From a checkpoint of a small image captioner.
Model: 10.9M parameters, encoder arch vit, encoder moe soft, encoder num experts 4.
Training: soap at rate 0.0026, 5500 steps, batches of 64.
Data: trained on rendered solids tumbling over patterned floors, 97500 training examples, 3.6 epochs.
Rows from block 3 of the image encoder of a small image captioner, named by matrix and row number. Rows with one number within an expert belong to one neuron, the router's apart. Each number is 50 + 12 x the weight over its row's rms, rounded and kept within 0 to 99. All counts start at 0.
Before each expert's rows are labels from the 100 images, of 14976, where the router gives the expert most weight on average: "responds to" is what is common among them. Only what is clearly more common there than usual is listed. The data: rendered solids tumbling over patterned floors. In brackets: how many of the 100.
# router: slot weights (encoder.blocks.3.mlp.router.weight, 8x192, trained with AdamW), inputs 0-63
# gate: expert gate (encoder.blocks.3.mlp.gate, 4x192x192), inputs 0-63
# up: expert up (encoder.blocks.3.mlp.up, 4x192x192), inputs 0-63
# down: expert down (encoder.blocks.3.mlp.down, 4x192x192, transposed), outputs 0-63

# expert 1
responds to: blue object (73); teal object (61); yellow object (43); its colour: teal (39)
router.2:37 44 44 40 62 40 51 43 49 57 48 36 48 56 38 58 32 60 41 55 62 58 51 42 28 40 55 78 59 62 54 57 42 59 44 44 45 51 53 49 55 62 50 48 49 41 32 61 49 56 34 64 56 60 68 18 49 36 39 24 50 57 74 54
router.3:53 49 63 56 49 53 42 47 41 21 43 65 45 63 37 56 66 70 41 41 55 45 64 38 56 56 67 32 23 39 48 42 73 32 70 45 32 51 54 58 51 62 43 53 27 78 62 53 51 22 45 44 67 51 45 34 50 68 54 57 44 71 67 50
gate.15:55 57 45 49 50 39 53 67 54 40 47 69 51 33 52 55 34 40 54 52 67 74 44 37 69 34 71 36 46 46 48 43 59 41 67 35 53 41 46 37 38 38 23 67 47 49 40 52 64 68 58 32 58 49 49 67 48 49 65 49 72 48 43 57
up.15:45 30 56 40 76 35 48 30 51 34 41 51 70 64 41 28 44 50 68 53 53 54 36 39 48 33 80 48 53 47 54 27 63 42 43 49 46 54 48 39 59 54 55 56 35 61 42 48 42 37 50 46 61 67 39 40 37 66 54 29 49 47 54 49
down.15:29 63 53 56 63 37 54 53 27 67 55 63 44 51 49 35 53 53 52 43 67 60 61 48 38 52 56 43 27 52 63 52 49 40 54 43 30 32 31 43 50 52 45 56 51 37 40 39 54 52 58 52 29 53 27 49 48 48 57 45 43 19 47 64
gate.16:33 69 47 46 62 44 61 57 47 56 44 27 35 33 38 46 42 50 51 22 36 38 33 34 50 50 36 33 78 40 31 49 36 77 54 70 30 67 46 49 43 43 53 55 61 35 59 42 41 61 72 35 36 49 42 50 58 60 61 50 52 34 35 76
up.16:53 78 50 51 58 40 47 41 49 58 62 35 36 51 71 74 34 43 67 24 52 40 29 68 25 62 48 44 71 43 55 48 48 56 43 47 32 49 57 61 50 33 54 53 59 11 68 69 65 63 43 45 41 54 62 35 54 52 39 49 56 65 61 76
down.16:57 68 50 59 72 36 69 40 55 56 59 51 69 47 60 54 27 39 52 28 52 42 52 49 63 53 52 48 52 32 41 51 70 45 45 62 56 56 41 45 47 59 59 45 49 64 41 49 63 50 39 42 32 57 53 47 41 17 77 42 39 31 53 51
gate.17:72 40 57 51 61 32 49 78 51 49 59 40 37 52 70 48 47 42 40 67 44 45 56 49 68 50 57 35 52 43 52 58 25 45 63 33 43 60 30 35 37 47 62 49 32 57 65 52 69 65 63 43 30 44 30 57 57 64 44 74 68 53 29 59
up.17:59 58 44 56 61 29 51 78 57 26 60 43 24 62 82 58 42 42 31 58 40 44 51 51 54 61 44 50 57 47 51 57 34 45 57 34 52 63 28 55 31 38 67 35 39 64 61 29 62 49 55 54 43 36 36 60 40 60 44 70 60 38 29 52
down.17:61 64 53 65 51 30 67 55 53 48 28 64 44 44 25 32 52 74 53 44 66 30 47 54 42 74 72 58 42 43 66 38 47 42 56 60 45 48 56 50 54 41 37 44 59 56 63 31 55 50 51 62 82 42 56 35 74 47 59 42 51 37 56 53
gate.18:49 50 71 39 41 33 39 47 55 66 50 42 59 52 48 54 58 53 56 42 31 55 46 55 54 38 35 33 50 57 70 37 27 36 56 53 60 36 41 47 29 42 53 51 45 31 33 36 31 54 51 35 61 38 52 64 55 45 44 73 65 45 48 43
up.18:58 67 56 61 47 39 40 26 67 62 62 58 42 60 64 53 58 44 37 31 45 61 35 53 45 72 62 69 35 36 34 23 47 43 44 58 44 31 71 65 43 49 36 58 24 59 34 52 37 54 50 61 39 28 48 52 54 67 26 42 56 50 69 37
down.18:52 40 29 38 57 36 50 58 43 44 68 42 42 49 46 55 64 55 41 41 65 46 55 48 58 58 53 44 61 53 41 63 60 19 46 55 47 70 53 51 43 52 47 56 39 62 66 49 49 33 50 42 30 53 59 34 39 61 44 40 50 58 45 38
gate.19:82 57 49 46 64 73 58 49 51 50 38 60 30 42 61 43 69 50 55 67 43 52 38 63 57 76 34 36 47 44 39 32 48 48 43 37 45 70 52 55 48 61 42 51 66 52 64 70 60 52 46 42 36 69 52 57 72 51 33 65 52 59 46 41
up.19:70 56 55 48 54 84 62 50 57 53 40 67 40 43 60 37 58 50 51 69 45 56 46 53 61 81 37 39 51 49 36 32 37 42 39 36 39 72 52 66 45 47 60 56 58 43 72 62 64 52 40 45 34 69 45 52 73 50 32 72 55 66 51 49
down.19:45 43 31 69 58 23 53 50 50 34 68 47 55 58 67 50 62 50 50 53 60 29 49 45 43 43 44 30 40 61 74 81 52 61 66 58 68 57 59 54 25 41 59 36 52 63 33 40 29 31 39 35 60 38 60 43 49 44 53 52 55 28 64 59
gate.20:38 39 51 60 32 46 36 60 45 37 47 45 46 42 51 46 54 11 39 34 38 51 58 62 37 51 68 65 50 36 52 60 55 48 47 59 45 67 55 52 57 59 40 48 51 45 30 61 42 34 63 46 49 46 26 48 39 53 36 30 44 44 49 65
up.20:58 62 50 58 62 52 71 40 58 64 30 63 37 58 55 51 45 85 59 47 72 36 58 29 89 63 47 44 44 67 50 44 42 59 51 54 65 43 57 55 53 34 43 46 59 55 75 44 56 62 51 63 46 48 40 46 41 48 54 70 33 61 55 24
down.20:49 56 50 46 46 42 58 27 68 45 51 47 22 45 77 27 73 37 41 46 39 49 44 62 64 67 66 39 64 57 64 71 59 43 32 40 31 39 43 35 71 50 65 47 32 43 41 56 52 64 47 38 42 66 32 47 25 57 40 44 56 62 46 26
gate.21:54 62 66 35 39 52 72 29 24 57 58 49 34 76 51 27 50 50 44 58 37 40 41 52 69 51 64 34 57 53 46 36 33 19 50 23 55 69 45 59 39 46 37 26 41 47 56 47 53 58 42 44 60 45 56 47 54 51 48 61 60 57 44 44
up.21:38 34 32 36 62 60 30 62 61 44 52 42 48 21 39 45 37 37 45 48 69 50 56 33 40 47 48 53 60 26 37 77 65 60 60 55 52 51 60 55 47 47 49 58 50 73 46 42 46 46 51 51 39 63 71 61 68 41 35 64 29 37 62 55
down.21:62 63 47 27 50 51 48 48 47 40 42 65 57 50 60 53 46 38 52 34 35 59 51 57 58 47 46 41 61 75 42 70 56 48 34 25 67 70 52 60 29 62 54 42 57 41 58 62 46 59 55 59 54 24 54 82 53 60 54 38 45 52 49 50
gate.22:53 34 53 49 52 77 35 36 60 47 53 25 50 40 52 38 35 47 42 62 42 62 56 74 43 46 51 37 28 56 30 48 56 58 57 55 48 45 49 62 45 45 50 71 59 43 46 55 50 61 58 50 37 50 28 47 60 53 43 53 65 44 21 69
up.22:62 47 47 45 53 31 75 65 49 55 41 67 33 53 48 63 56 41 55 34 57 38 52 12 62 51 56 69 76 62 46 56 63 49 43 47 49 67 42 35 51 68 43 50 54 50 60 38 54 34 42 56 67 52 70 43 42 47 55 43 33 54 92 24
down.22:61 63 50 42 58 61 78 31 58 48 50 66 49 43 46 49 49 41 39 36 41 48 55 51 65 54 54 40 46 48 50 57 48 39 51 25 63 50 60 47 40 71 43 61 47 74 42 47 52 46 46 56 50 40 43 61 35 63 81 52 52 46 50 35

# expert 2
responds to: count: one (52)
router.4:49 46 48 45 53 39 32 48 69 56 57 45 50 56 64 37 44 59 61 49 28 66 61 62 52 35 53 32 65 37 49 42 42 34 51 37 46 69 49 47 41 59 52 61 43 36 61 44 43 71 45 42 35 42 36 66 62 58 51 64 69 51 29 61
router.5:57 54 58 58 62 43 37 67 73 28 63 55 33 64 40 61 49 36 63 43 61 54 61 45 42 39 60 56 42 43 61 46 64 59 33 33 55 47 69 35 48 66 47 50 32 36 45 71 72 78 58 38 43 30 63 51 56 45 28 52 55 60 46 61
gate.15:47 30 66 65 38 64 31 56 75 57 63 42 44 58 52 45 53 35 33 45 50 41 41 64 43 38 81 52 32 44 74 39 67 51 26 47 68 65 66 57 26 62 40 56 50 66 50 42 55 59 48 48 38 60 54 57 27 66 51 39 43 50 55 43
up.15:41 65 35 56 70 45 51 54 30 41 53 78 52 30 43 63 64 54 61 57 44 29 63 46 56 44 47 49 58 62 45 43 33 43 63 60 38 50 43 33 68 56 75 60 44 52 39 66 46 31 63 59 66 43 54 41 63 63 53 40 57 49 30 51
down.15:55 41 49 49 74 48 34 53 63 50 44 73 50 45 40 50 69 52 59 50 75 64 68 51 43 24 67 65 46 41 77 27 36 50 54 69 43 41 31 53 54 57 43 50 40 43 55 60 43 38 67 62 58 30 47 46 45 61 55 53 65 61 58 42
gate.16:65 54 40 63 57 45 77 76 52 48 40 42 51 51 60 54 53 48 60 43 45 45 39 50 60 53 64 53 73 60 65 35 53 61 48 34 48 31 52 51 70 60 72 59 48 51 47 56 61 44 50 71 49 68 47 59 53 45 80 36 56 50 46 38
up.16:35 50 48 59 27 55 57 37 58 57 45 56 46 39 51 41 57 45 47 71 46 43 52 47 27 53 42 41 44 52 47 54 56 44 44 60 62 55 41 49 38 47 37 53 60 62 64 27 45 57 43 37 63 27 45 30 47 39 38 56 44 58 51 68
down.16:49 55 60 44 44 28 43 37 69 45 50 59 48 55 46 56 46 49 60 41 37 47 45 55 27 48 61 71 43 42 54 43 53 46 42 42 52 41 68 70 46 33 50 53 59 47 47 55 53 49 20 52 39 45 45 58 50 70 54 65 49 34 56 41
gate.17:55 72 57 47 53 60 28 63 67 37 48 56 46 43 32 36 49 63 45 61 50 53 40 45 56 59 68 65 39 28 42 56 49 56 45 80 64 72 56 47 53 53 55 22 47 64 22 63 53 71 64 59 63 34 43 55 41 39 50 34 63 54 59 67
up.17:38 49 25 59 43 48 36 59 49 35 61 69 47 46 54 33 34 44 52 33 44 52 52 39 50 37 31 43 44 55 65 39 34 56 47 61 35 21 83 47 64 39 48 58 44 46 62 82 46 47 36 53 46 39 49 46 77 54 62 25 50 58 25 47
down.17:35 54 57 59 34 49 58 60 42 64 38 63 36 45 52 42 57 50 60 37 49 54 51 52 48 29 53 71 32 52 32 43 52 59 46 51 44 55 38 66 36 55 34 45 43 47 44 75 68 62 51 61 53 69 31 64 40 41 47 52 52 42 48 44
gate.18:54 54 32 35 49 32 55 57 40 53 38 48 55 51 46 35 57 47 49 56 63 65 50 63 76 53 48 46 59 64 35 68 70 51 41 72 83 46 38 52 53 56 63 56 29 43 48 56 45 60 67 39 41 67 49 40 43 54 60 38 55 49 29 49
up.18:48 67 53 55 46 60 50 59 43 54 60 50 43 53 61 65 51 40 55 37 43 32 52 24 44 34 48 44 45 46 69 25 29 61 47 23 26 47 60 56 55 45 47 58 78 62 53 43 64 52 41 33 30 39 60 44 55 59 43 63 55 60 72 53
down.18:38 34 59 39 61 37 47 40 36 58 59 23 58 22 38 45 67 43 57 61 63 48 46 59 50 59 50 45 69 57 60 62 54 51 60 27 33 54 30 70 57 48 30 45 64 49 42 55 53 56 38 51 32 54 75 26 77 49 43 45 66 43 52 49
gate.19:51 26 42 29 44 21 39 54 59 48 60 44 52 46 37 60 45 45 62 49 61 38 60 67 28 55 70 63 56 73 67 33 67 45 48 56 70 48 51 34 51 64 53 47 43 39 49 67 44 68 41 50 58 43 40 33 44 58 58 43 41 51 60 62
up.19:61 62 29 27 64 58 47 33 60 54 46 39 69 49 36 42 40 73 44 45 52 58 54 42 71 57 59 58 37 56 62 46 18 67 65 52 59 33 53 43 60 52 57 52 37 49 49 39 47 41 65 80 26 51 35 47 58 40 45 48 61 55 19 60
down.19:51 48 35 53 48 51 57 48 51 30 48 40 30 51 68 43 46 43 63 58 57 38 31 44 50 50 44 37 58 55 69 35 44 66 64 71 56 47 27 46 63 41 27 51 65 46 45 23 65 52 53 56 71 41 49 51 53 35 53 44 71 70 57 51
gate.20:61 35 52 36 41 65 42 52 44 46 42 28 68 43 40 36 63 35 63 53 56 70 66 42 50 61 40 32 53 46 62 50 39 57 47 50 56 53 28 50 61 46 37 67 53 39 33 48 57 52 65 53 74 38 64 33 39 55 51 36 43 69 83 47
up.20:50 59 41 52 66 70 56 56 69 26 52 40 47 51 70 43 58 51 46 75 75 55 62 49 42 47 63 52 55 47 39 52 11 57 48 38 47 60 56 48 55 62 49 34 48 40 48 52 64 37 71 42 40 53 63 52 27 58 30 48 29 63 49 61
down.20:34 58 41 44 48 40 39 58 59 55 39 75 80 42 53 49 45 58 46 47 60 53 56 97 44 57 37 78 29 62 56 43 63 58 50 53 60 62 67 59 56 54 57 70 50 53 50 60 37 43 41 36 51 48 44 55 56 59 71 58 46 63 49 60
gate.21:61 48 71 49 48 39 49 49 40 44 46 55 55 55 37 37 43 56 44 62 47 45 57 48 45 52 51 63 33 43 63 22 51 41 67 59 44 60 47 54 62 58 58 52 43 69 79 22 42 34 49 90 44 35 52 59 66 48 34 38 46 51 41 31
up.21:38 59 44 58 41 47 27 48 36 33 41 53 21 67 55 55 35 68 38 49 53 45 62 57 22 52 38 61 32 43 58 32 64 53 72 46 58 41 71 45 64 47 51 65 38 57 65 43 51 48 46 52 57 39 42 78 49 42 32 75 73 63 55 57
down.21:42 28 42 70 69 36 47 48 58 49 58 53 41 38 54 28 35 57 44 56 63 53 35 57 64 50 52 25 33 49 39 65 45 32 63 54 37 38 46 63 58 45 50 37 58 62 47 45 59 50 57 64 45 55 65 43 64 50 12 41 45 50 52 41
gate.22:38 40 41 51 39 56 27 46 59 46 50 53 73 43 60 31 59 27 49 40 58 50 47 50 41 63 58 51 47 49 53 66 63 73 23 59 48 35 41 50 42 42 34 67 59 46 55 51 51 42 35 61 73 47 21 54 41 65 50 39 51 64 68 63
up.22:40 51 35 47 57 47 55 47 64 43 65 44 68 52 40 38 45 42 33 38 62 42 47 42 29 68 69 46 37 47 55 50 64 61 42 34 41 47 45 27 33 77 52 59 43 50 24 73 39 61 36 43 55 63 24 39 32 63 54 22 56 60 56 49
down.22:57 44 25 71 38 49 52 56 41 36 35 52 31 37 47 64 46 50 55 48 42 32 45 38 62 46 68 37 64 59 34 54 51 40 49 46 71 65 61 37 60 36 49 48 70 55 30 49 53 61 34 71 47 58 62 71 60 42 53 26 55 64 53 41

# expert 0
responds to: count: one (95); its colour: grey (35)
router.0:39 34 55 55 69 58 45 51 55 60 32 46 56 39 53 48 62 56 50 59 55 54 46 64 39 42 38 61 42 64 36 49 49 72 50 53 33 35 34 58 32 31 72 47 65 57 49 54 67 75 61 67 48 59 73 29 67 49 37 64 74 36 35 65
router.1:36 58 34 33 71 52 46 51 41 31 50 74 49 57 42 46 51 38 44 44 54 46 50 63 53 65 61 56 25 46 61 75 46 47 34 45 38 46 69 51 31 57 66 61 45 29 62 32 58 55 24 73 56 43 51 48 62 57 25 56 47 59 48 67
gate.15:45 45 60 44 58 45 60 62 53 44 51 51 57 44 74 55 52 51 59 63 64 42 37 42 51 62 75 74 44 51 40 62 50 39 34 32 68 42 54 41 33 64 55 28 54 33 61 70 17 41 35 71 46 51 65 39 51 45 35 57 47 54 46 66
up.15:36 51 50 45 32 47 71 41 62 69 54 57 45 47 36 52 42 52 41 50 33 55 74 70 49 17 43 37 54 65 70 44 35 70 41 79 51 71 40 52 66 44 35 67 50 63 43 39 77 60 68 44 44 55 33 51 56 46 53 30 31 34 51 48
down.15:47 50 62 55 48 58 48 58 35 40 65 50 53 78 64 54 46 56 64 38 83 38 44 67 41 47 47 45 74 70 65 54 41 33 77 45 64 53 71 36 38 58 37 44 59 48 40 55 42 60 53 45 39 43 43 52 41 53 54 54 37 41 44 57
gate.16:30 47 53 65 61 60 43 50 63 61 43 63 49 54 48 20 43 64 55 77 79 51 30 71 46 59 49 66 55 45 38 49 67 62 85 44 54 76 42 50 43 74 53 43 46 38 76 60 45 29 69 41 49 89 55 65 48 58 50 27 48 51 52 66
up.16:43 39 41 61 48 55 34 45 63 68 62 72 50 49 46 27 53 64 38 60 68 55 36 67 62 54 38 71 45 49 44 59 59 46 79 51 67 74 39 41 34 61 58 40 36 31 76 59 40 24 71 53 68 65 54 73 63 54 42 36 64 49 47 74
down.16:60 68 48 41 63 38 49 55 77 48 44 57 40 44 34 69 63 52 55 33 43 46 41 47 45 57 44 61 40 67 41 54 43 41 42 32 40 73 50 41 43 58 42 36 80 59 50 41 33 68 44 63 52 26 63 49 60 58 71 54 55 47 54 55
gate.17:59 40 67 59 40 20 17 73 76 59 56 70 46 50 48 76 53 50 47 44 47 50 72 53 34 46 48 50 78 39 43 59 50 55 57 70 53 85 57 64 35 43 37 64 45 46 52 24 47 57 53 61 54 22 65 52 53 49 58 55 46 59 67 48
up.17:64 62 48 38 50 44 29 57 40 36 62 54 71 39 45 66 73 50 58 40 67 54 62 29 52 42 51 30 14 35 43 44 39 55 58 60 53 36 47 25 43 15 61 40 66 42 46 54 51 47 46 57 41 42 22 37 69 59 45 55 51 68 71 35
down.17:47 66 42 63 43 57 58 52 49 71 63 42 47 51 57 77 26 60 49 36 39 36 74 57 61 30 47 44 40 40 54 53 45 45 37 40 53 33 64 65 60 36 50 74 60 34 42 70 19 44 61 52 36 57 71 46 53 41 34 51 55 59 47 46
gate.18:61 72 47 44 65 42 57 47 41 56 52 52 50 50 55 54 61 54 65 47 50 60 31 59 50 69 40 44 68 47 24 37 41 64 52 44 49 41 40 53 66 45 52 61 65 22 51 27 36 61 67 45 49 57 55 32 36 51 42 52 46 56 45 74
up.18:54 10 43 30 65 65 48 71 42 59 33 53 43 57 57 34 47 45 59 69 39 22 35 36 62 53 37 50 75 59 55 67 52 40 30 46 37 53 55 82 48 45 59 49 50 38 40 65 55 55 44 49 26 46 48 40 46 46 52 54 70 46 43 65
down.18:21 40 92 55 60 61 56 67 32 39 54 37 44 41 64 84 64 55 49 64 37 25 55 36 47 44 44 47 63 40 54 71 45 51 49 39 55 35 75 49 53 72 52 53 47 67 43 57 38 47 41 71 25 62 45 48 55 49 50 69 64 18 32 53
gate.19:66 50 36 52 67 51 47 41 47 40 22 59 45 39 55 45 40 52 52 58 37 54 36 20 56 52 39 70 59 52 40 65 37 24 42 32 57 43 32 46 43 46 43 40 50 42 54 34 55 35 42 46 37 30 44 56 34 68 48 48 58 43 47 38
up.19:68 39 58 39 47 29 43 47 63 53 27 49 64 37 47 49 50 37 56 55 34 65 48 43 57 44 63 44 66 46 37 44 55 45 33 49 53 53 26 48 50 52 52 46 45 58 58 37 52 39 51 37 43 40 43 44 49 87 41 53 65 70 77 47
down.19:45 73 57 41 71 60 58 56 48 42 59 39 77 43 24 33 28 60 53 44 47 61 24 56 35 44 65 22 50 54 49 27 29 50 29 47 48 58 45 40 56 54 40 55 71 32 51 52 40 49 58 56 60 61 47 46 35 48 41 67 53 57 57 56
gate.20:51 19 42 53 55 66 66 64 52 51 17 52 49 50 56 56 41 37 55 53 63 52 56 52 62 37 50 45 52 31 52 67 69 35 54 39 45 51 54 43 65 40 61 18 48 33 25 53 62 37 48 44 43 55 57 56 27 38 47 59 34 44 59 61
up.20:55 71 53 38 65 62 28 38 54 47 59 47 52 62 38 45 59 48 39 52 26 52 44 53 29 58 57 46 45 70 70 36 32 64 45 53 51 73 47 76 48 55 30 56 46 51 52 58 51 66 67 49 61 64 42 47 46 39 16 43 41 44 63 53
down.20:58 43 58 42 61 49 27 59 48 53 44 46 44 60 45 49 57 76 64 48 42 65 39 49 52 57 53 49 45 72 47 64 57 46 60 68 41 71 60 42 43 34 40 29 59 34 68 52 40 61 60 56 58 55 28 42 44 41 57 50 44 55 70 42
gate.21:38 57 41 69 42 54 50 44 46 56 58 39 47 37 41 28 43 58 52 46 29 42 33 44 29 58 46 66 35 60 41 34 54 54 66 46 49 66 32 39 52 69 55 50 25 56 52 29 53 59 66 52 28 63 36 52 64 49 32 62 47 61 15 71
up.21:53 43 50 38 55 41 47 56 55 52 41 55 57 64 54 69 60 42 47 58 76 50 50 49 64 44 45 31 62 41 46 57 46 52 44 52 45 36 62 52 56 34 43 54 73 42 55 60 48 34 30 53 65 38 65 44 41 57 75 29 48 51 76 28
down.21:39 69 55 53 31 58 68 76 56 51 51 50 44 64 53 47 62 30 54 66 50 68 79 34 34 39 53 58 54 39 50 46 37 57 42 39 61 50 56 34 32 39 43 36 40 48 72 62 49 54 73 41 39 43 30 35 54 80 57 51 64 29 26 61
gate.22:57 56 73 57 69 45 62 41 41 49 44 54 59 43 63 43 33 37 62 43 36 69 39 63 45 19 53 37 69 50 31 39 58 65 56 35 28 37 39 46 55 40 58 52 36 49 42 70 56 55 54 34 73 45 43 52 41 50 50 34 60 60 62 56
up.22:59 54 20 31 37 54 39 55 43 59 51 47 60 61 63 42 80 58 54 46 67 23 42 16 46 72 51 46 40 57 53 53 49 42 47 62 67 75 74 34 62 54 33 45 66 42 54 46 39 55 50 49 46 59 56 43 53 55 41 56 40 51 55 51
down.22:55 42 30 51 72 52 33 52 60 52 54 43 70 48 42 64 51 36 58 45 41 56 64 44 27 40 65 36 34 44 32 39 52 56 46 38 47 58 31 55 61 61 68 61 49 48 30 46 39 46 56 42 54 43 33 42 45 50 30 64 70 34 46 77

# expert 3
responds to: orange object (75); purple object (74); count: four (60); its colour: purple (40)
router.6:70 56 57 47 50 44 41 41 45 42 51 16 69 73 51 45 69 34 58 36 51 51 47 46 39 38 34 29 67 21 48 36 64 54 54 50 66 54 28 38 65 30 55 66 52 47 43 48 60 61 64 38 51 51 64 49 51 66 61 57 61 57 34 75
router.7:29 38 53 63 66 46 62 42 53 52 46 73 33 43 39 74 52 66 56 52 48 47 47 59 58 48 71 46 42 63 65 34 41 31 38 52 70 48 68 48 51 63 37 57 44 47 50 62 58 25 42 55 32 68 55 53 27 53 52 38 29 25 54 39
gate.15:43 70 54 52 54 48 54 44 45 43 33 39 53 32 43 59 41 45 65 45 57 30 36 73 66 55 45 51 67 68 48 43 64 35 57 57 48 38 55 46 50 65 60 52 41 48 64 50 41 56 73 52 61 66 70 52 22 70 55 50 55 49 46 54
up.15:50 62 56 50 60 45 49 44 59 56 56 53 44 37 40 71 64 48 36 83 50 60 58 51 46 62 57 64 45 62 47 40 34 58 56 62 57 52 48 43 35 47 46 51 27 41 39 55 28 57 45 49 54 65 50 60 30 37 36 65 58 40 35 42
down.15:52 31 62 29 58 56 61 83 38 49 49 41 64 54 41 37 67 49 44 43 30 55 27 53 42 46 39 73 44 47 30 54 60 64 38 54 51 48 49 39 51 63 48 46 59 38 57 53 57 43 41 31 52 40 40 52 33 35 29 64 59 47 48 74
gate.16:62 44 81 38 51 60 48 58 39 38 43 74 39 49 44 50 48 51 52 41 37 50 40 63 60 42 35 28 40 37 43 51 30 49 48 25 45 76 51 36 46 50 57 72 65 51 48 54 38 53 49 30 58 56 53 46 49 47 44 36 44 48 44 39
up.16:77 47 63 62 39 47 50 48 56 55 39 68 58 47 44 39 52 40 42 52 45 50 60 62 43 44 49 44 36 26 32 39 54 36 63 43 42 63 66 31 46 48 49 56 67 63 71 46 52 39 34 46 29 34 64 22 47 53 46 70 71 42 39 50
down.16:49 76 22 45 37 37 62 32 43 21 56 45 62 60 27 65 38 46 48 60 39 51 67 35 38 45 52 43 57 29 47 51 73 51 46 52 42 41 53 66 69 55 49 76 41 47 57 55 59 51 37 29 58 69 74 46 46 57 45 64 46 66 51 60
gate.17:53 48 61 22 53 40 39 48 72 57 50 48 53 45 58 39 51 58 23 45 48 78 40 40 72 43 71 41 56 35 65 42 68 49 51 44 32 41 30 45 61 45 29 52 14 30 69 66 78 46 54 51 51 42 55 62 55 68 31 67 48 28 50 53
up.17:57 58 63 30 60 43 36 42 75 77 34 62 68 36 63 51 49 59 29 52 50 69 42 38 64 48 70 35 51 40 66 33 67 39 62 46 33 43 29 40 61 52 27 54 22 34 76 60 78 50 44 45 53 59 51 61 49 63 34 54 63 43 45 51
down.17:46 36 84 30 43 39 40 52 48 67 53 59 62 70 48 47 48 56 56 50 34 58 51 62 74 42 52 51 58 39 49 59 73 42 60 55 42 51 62 32 45 59 44 39 49 56 55 36 66 50 60 35 38 46 37 52 78 67 40 45 43 29 54 62
gate.18:36 49 52 69 61 43 25 49 32 22 57 56 59 45 43 70 41 51 59 56 57 57 45 49 54 67 49 33 45 55 36 77 47 49 38 56 39 51 55 39 37 31 33 73 69 43 65 60 39 21 56 33 51 43 65 61 54 44 40 28 59 34 53 61
up.18:33 56 47 70 46 49 42 42 33 40 46 49 78 48 39 52 44 61 60 38 55 54 48 35 42 48 50 19 31 48 29 58 56 66 44 66 54 47 42 44 36 45 35 58 66 44 58 45 21 45 52 56 39 49 48 60 51 49 54 29 37 39 59 70
down.18:71 54 53 24 48 66 58 36 48 40 55 55 40 66 54 75 46 60 65 59 71 30 53 43 36 48 38 33 76 69 50 37 40 48 47 37 53 36 51 58 70 44 29 66 36 23 48 63 66 53 33 27 47 51 41 40 61 48 46 34 41 70 55 39
gate.19:52 62 32 45 39 46 46 53 56 45 74 45 25 44 53 35 31 28 43 68 51 40 59 50 54 40 52 43 26 47 31 56 47 57 36 52 27 59 48 63 70 32 47 65 47 50 39 50 55 78 43 59 35 50 44 49 54 51 63 35 37 40 43 69
up.19:52 38 69 39 54 60 55 48 50 58 29 51 67 55 48 54 69 64 56 32 48 57 40 51 45 56 29 54 78 63 65 46 38 49 59 56 66 39 52 43 38 61 60 33 52 44 49 40 37 24 54 27 58 44 60 50 50 54 41 59 63 62 51 36
down.19:36 20 49 35 43 50 73 56 60 55 56 49 57 69 60 58 63 44 32 35 41 32 63 63 48 30 50 61 50 35 37 49 48 47 77 49 38 47 42 61 49 22 72 44 51 26 68 43 38 46 50 65 52 30 44 39 35 42 52 42 54 55 39 60
gate.20:49 62 47 34 64 60 37 64 64 53 51 50 47 57 48 41 41 59 69 73 60 75 48 47 44 48 40 43 72 75 52 45 57 38 59 30 26 55 63 65 62 45 43 54 36 43 44 61 46 45 54 43 44 46 46 57 55 69 55 58 77 50 40 76
up.20:41 40 40 56 50 75 41 28 53 41 44 54 43 45 61 50 51 51 41 52 50 32 47 69 59 55 73 60 43 58 36 50 36 61 37 77 57 54 59 44 33 60 58 53 60 36 81 47 69 52 37 51 43 51 48 64 46 32 51 51 34 54 28 43
down.20:53 75 50 39 34 62 46 52 56 61 30 51 33 54 56 46 53 64 46 42 46 44 71 57 51 59 39 73 50 52 49 50 54 42 50 47 40 73 81 51 60 88 39 55 48 59 51 63 41 22 53 60 47 57 17 44 69 61 50 67 51 60 34 44
gate.21:83 54 37 33 35 37 52 74 52 27 45 32 37 81 67 67 69 53 57 67 61 51 31 32 51 59 50 70 63 52 49 49 53 56 39 55 60 47 80 38 49 50 52 47 49 46 60 62 57 43 49 32 58 49 48 63 61 51 41 47 51 83 43 35
up.21:55 57 54 06 63 45 48 59 40 47 46 58 40 64 48 38 31 55 37 36 52 59 68 73 41 43 47 46 49 31 56 27 50 65 46 61 52 39 48 07 58 32 47 39 51 41 44 48 61 47 46 29 48 57 54 67 60 40 23 65 57 36 60 57
down.21:47 43 37 46 30 61 61 55 44 58 51 61 47 61 51 33 66 44 55 48 43 74 45 49 48 50 38 45 53 53 43 37 68 48 43 26 32 55 35 54 37 63 51 08 57 45 44 71 42 50 34 26 71 55 45 45 54 47 57 67 27 44 50 51
gate.22:56 54 47 20 53 45 32 26 51 61 61 56 75 53 55 47 39 42 47 63 42 68 47 53 62 56 59 57 60 62 59 59 17 39 79 50 41 56 45 22 38 45 37 42 23 45 58 50 61 50 34 51 44 44 41 71 51 50 47 53 41 71 49 45
up.22:49 37 53 75 53 50 71 68 36 38 35 42 29 50 38 58 63 55 53 37 60 33 56 61 37 47 46 40 49 73 38 40 79 63 40 58 59 41 48 71 57 58 66 66 78 67 27 49 32 38 70 54 48 51 59 20 36 56 61 52 42 21 48 53
down.22:69 54 44 49 73 72 53 54 47 61 69 50 60 65 42 41 44 50 53 26 32 65 26 58 51 45 34 59 48 71 50 60 32 51 57 55 35 42 38 73 51 47 42 41 40 39 60 45 43 41 19 47 70 70 53 62 20 34 42 67 59 77 55 64